config.yaml
arch: "resnet_bottleneck"
beta1: 0.95
adamw_lr_other_params: 0.00084
Rows from block 8 of a small multi-label audio tagger, named by matrix and row number. Rows with one number belong to one channel. Each number is 500 + 25 x the weight over its row's rms, rounded and kept within 0 to 999. All counts start at 0. Numbers have three digits each.
After each channel's rows are labels from the 100 clips, of 14976, where the channel reaches its highest value: "peak in band" is the frequency band that holds the peak. Only what is clearly more common there than usual is listed. The data: drum patterns on synthesised drum kits.
# convs1: 3x3 conv (model.blocks.8.convs.1.weight, 104x104x3x3, each kernel summed), inputs 0-103
# convs2: expand pointwise conv (model.blocks.8.convs.2.weight, 432x104x1x1, transposed), outputs 0-143

convs1.7:518507526499498523506549554511520476525526499510525518520505500531522493512536501493505506509513513509473495537547473505537523506539532546517515461532514531546515513484500491535515544488489520539533514526512523475512508517509543549490552517515546551540494520530490544508475523494526520495531512501502515475511524
convs2.7:489494505496519474484464527490494499524502531514457495459422490510521509544489518501480496499490527494502536505493532484504475554500487514539506533522519524485457480494522510494480458513499446490505522508520471475492488464508491495497501531418512496535512517528508522530526547501479484520479542493470487517510507481512465537504497525516557510542564516522481498498537534482492495510497522482544496516541497508494439493558491484516462
peak in band: 2000 to 4000 Hz

convs1.84:476482478454484494494486455458460499475514487526491519486504478505477532444502483468527472490465479506484492507408522498476521467513504486488512493500447479510508484490466503485512460495489494524494478501495471491508492509479432494536512480499489492504482528512534531479506492537570475467471499491478508503468522
convs2.84:525548510521535514501562507516492521508512485537534498535516531517502522519498519529491478487439518537550487519524511545462525515510514516510501514446448554535504523504508518433524543574507459476539536486526478537530499531493490516517513517538521528486519533509518503522526490522497499530538525500509468541526492492518543523511549502496531529500496511502469448521518489501520511487510513537536505525533537525511488477499537522512528
peak in band: 1000 to 2000 Hz

convs1.34:496488461480548450463456538468497509496536484484504477477484485495499491422491467518499519531447511502533518483463538495480523496492529533533489525514501472500497514512508488458515516547505496505511491458497480479487507504503489492482468524531466530485464461468510480542478502454508521492495520533500465535500500
convs2.34:536503514504494525524487525481501511515499503526501539515430526523459544515484448514510504524481492523511499522525533522475499516498501485462510502531475474523502518496516489476459501455502522523511508521512502501526490489504505496524499517490505509506508551499500501499499522494436511542541473500507489517522523510518501516499523530482539509483403497512540538534504520525479522493533493491529519513522534502510519505430519493542539
peak in band: 4000 to 8000 Hz

convs1.22:493514523513540506527494509532446479459511469475508518511500488523490521506447511553531489471478500510583512446481492512471500516516521488489461529529440473481478534498505502470497507536508492514481528492497464510490501505530466519510499505518491521534454495455494451498515503488508499503472475532491502531475524
convs2.22:490459489496461490471465500500504485471434527467480497464487491483488466486507470502525473504551502482502494490498480470505480485496505498537503495470532460486462470482515474583542472506465502516476481511478545483472512565494484466492528477486493478499489498503483518503488502447499520499494444518487543461505475499498470478461495540485481484489492494510453467510492505496493499484479519468488501479471439502493468479484453478510504
peak in band: 1000 to 2000 Hz

convs1.33:519529521528458480563528525530460421472436512519511515480523523497488499516537520542503491497520448464500499505486493498488482511521479506514521529521473490490517538481518510526502508455489523504512506526529513466516487490470472491489517509460512520504492505527511537475555490486484474467536524507496516475469505
convs2.33:473490519497469481471468500541458498495484531473501496463491494492484512478527485489529405515577507482512518527498510481521465496501489504432506506540505489520457477492520498561498488510465612500479506487505535468506529474517503473511506514492504504510497540508516470496475527436484536503506485533520487482510488500526471513478497523488524492523490507498545545515543527504493514476504527474510493509474506542478566470425477467513516
peak in band: 4000 to 8000 Hz

convs1.30:444452491449501483497508465477492501470484501474386485484529464495505489493492486494476465475453484488496485491534505481493519512471499486520551482514501495526541501501532479508521488491503504505513514490468473489449506516502496484489471492492511524464525515520516472502480440474485496479468499474476517492467496
convs2.30:516515525518512516523535511503419520559443509500502524508506526520545521509522509502516574519534519522512510517509521516465514514509523509511509512451545496514519509508520514556530519510512446520507516527510485516516506535513503503516508514509512514515508409514505500524517513522494529528529515520515471510511517506508514526507514506512512503503513503523497483513502518526510523520523517504523511519518501508602520518527511512516522
peak in band: 2000 to 4000 Hz

convs1.82:506469497486476489527492501499493476485503524494509474490482512494503512483438479487543543476497527496521460518479499527466504431497495510479484475465491498453478458499526487505442481499476502540489478495449495539494484503449449485502506495475505458491508529534480447521530500525478487482498458497504491520453478
convs2.82:479483458494496499491479502435424497504489477507486489496516501485461468510503534507492527487470482488483485501495470494541519476491478460389504483477499495479495488515467483514545485487486497487497477597498501521463500492501498520481490460498473494495502484507508490483484470483460476471471502488471585491490477499482527458515497549495477492509489494465498443473491483478468475472475491479475504474511494482423509498498497475500464
peak in band: 250 to 500 Hz

convs1.24:466506491495489468455477504517497496501487483507521470492522472499506525528542515495487480435525510493467533478458494485486515526522512439506540496465454500505539519511514472498516508448512483491464523502509470505492440493552550514489496482479470520513545495454514486471506502482495489500500511516472445529480503
convs2.24:498508509507502488522478510459459505541454495478482513505514493549515506495525442496515541541512493498462506511486492513509514462478525517519487505508479452493530508518505530486472498497520567524494518450512487491554501519502512495497508506519512515521513473490495486513529538523563549483505530469529487510491531515520491511510461524526499497496418499522533460499500517492532486410532508509487495496478555491469571519481497513486535
peak in band: 2000 to 4000 Hz

convs1.58:473533485503535542496535499505519533505501485518503438546437515479520488502502474540508474487496488427484512511511538495517494532511531543463495511480517492508507497527541496501470521529449487474510546509520488509488527495504453503487512524520510506509494446524497523514484525471487515509534523523515523473488543
convs2.58:506479479453507506499470548448548501519492503523487497485485443498556496524493476519485562510433480485476547500491491513497481511485493520446507481473493452455516519531470480477506476497524515533493496480484503520493520570510496478484495522530494502501537509477487476489516522497529604486472553500478457483511540549486510464526480495494496534520488548500467535478513467493533496534493497509457506497482491486540477497434492514492498
peak in band: 2000 to 4000 Hz

convs1.32:481489484500492465514469489512502491472527507517502533523487485488502494469536500482503418540460496495507545501455483518474477489488527487493461520502464474510513506450508515504479500510498469564505455513518475534522496505458525476533530484467472501513486497465496476541499510535552484479455488482505497494477462
convs2.32:504515523477527480498451509595477502529520505513522524519406507504480511509480479515510440498600485507537468479496506522460484489517506519512494481455490497524489488515506480577484506483512557480517500478531517477520464468480475468496491506510558512460481526485505489491509492511525500519509461469527471507515482483491507489478504586490539495470407498493503514529505470487466520443495509502543471505496474509462442470505520517498518
peak in band: 1000 to 2000 Hz

convs1.44:476474469457470498484496517469468496482467487494509451479479493524462512481451429507477472448493471530462497470516505484488515438476509511493509483499483488475510512483504482475495485515480479487473465452501483509506508491477465454499469487509510508500455471499474506481527458489435506490499488511484496485488450
convs2.44:538524494511529519515499532496527521495503514538531520529571525508423519553500501527517477508549506536525508520538528530504530517526519502511516506498453463525509515514514504505548524523519585509521506501516493531507507537519501521510519535511530528504512519524514527510512504516496537535506497512513521532529506517507547498520530514497519522509514527502515394520510520518493521468526502534510529529537494513473528512484527508527512
peak in band: 1000 to 2000 Hz

convs1.85:454479460463491485458491494500466481479487493478496484497469504476492517500446557475501491462489526523550487483465492490481535470511468506458519479476495493497491467505454459488471503478517485501471474503463482508498466483476491485446462508476532515542519485479514473488519470484531473493493443481490536497480516
convs2.85:480527500515509484495509482554507518550528486484495483480492503514515506467506504519491513522531511511508511517497489502663505473502499506475482517488497552508507509488511533451518521329503510478506541482486534482530504419488499498510498501507505504499489471495526479507534509511502513495507517502523479493505500490502492529484495527509507511505502490506550549483518487499508514537504495508511484496489520519529513503498514517498527
peak in band: 2000 to 4000 Hz

convs1.98:467523505530475464507488521541446508466486528497508502503463501533500511455498509486507531505521473492464533475532512510487488474523517489458503500551507500446497458494510501446512517499493520524495475482514560530524539472513485525507515487495529552490457514488531493500525486482519474497492493552526480548496472
convs2.98:485494491466468509524523497422459486463549523481498498500580501469527506441501501504503455503525469509479500521523503474466507476497489472402498452502460500499486497525494501490554499582479499511459493482484506504500537506497511475508473509479498515513487452469505489492472479470484474495494501492502456482509501526493481487506495547481501515511469479501482526473492514526468503491489471478479521505475500504479504520512487488481500
peak in band: 4000 to 8000 Hz

convs1.70:470484513509529470522502478476510506473507501517498519455528528504474512504436543480521526458521501500509509487505523482479464451496525508478564512513520504480489509541523472483538462501465506502492504507487506528463498491510479500505476483494487568484479481519484448510515494484485491509472500557504554525512444
convs2.70:483492483502479477456496475494483485485511475460499471474491487478499460504510480480485458461465503472500453470460463500535495464489509469460466475551517510490496450460506492506483474506494511451480481535499512480480480497476460489474484481512479501482469501496457501488487453495453486481522468473469487479472459458470486478464493521486455461472467493503523527497462475462502492521454515500483491465485483496512536463496470476457490
peak in band: 250 to 500 Hz

convs1.38:501485479474478493499478500494544501503453547506433467494500510484465539484466531508529484437490443476479506505515500484481501492561502518446508520515485502511465496531496517508523475460434511508532468499496510503482487494504503462464502476513532493530523505461524496505532472521474503505493487523492466525499515
convs2.38:493516498507529494502515486542390507520543497528510500520500514511451520533490508504497514485536502511513498489506492511473521485503512521535492496486545484516514509519510516516514522499505459489522521512521484499510484498491518515500524510484513520509499400508513527503524507504463493513498501488516500534493485495508515499514515525532529501520540505499499443503503499490486496441510478545512489496508501503595479509466527518497470
peak in band: 4000 to 8000 Hz

convs1.61:487482434505533494455501474476550519514493518508524437500520458497502502527534490507534480506510498518491477487487496505510522552474480552467517561496526516554513530495482484471504467501496504488490526464471493525494528529532479496455523515497543474482488489502495543472473499495471518517531488516502528512493527
convs2.61:493541491528536493503529501519482507507516480526507483527514522519465520542501497501510505501467509525524477503539509521545517482510543532520489505459476457516515503493511520467502526462505449486523524467518517509531476509473504519514528522498523520502496532524504490504541508520515520515517499478520513551511474493527532507504525472531528486520488517474546549509498505470503515488532503541515509506522519507561474509518530503506511
peak in band: 1000 to 2000 Hz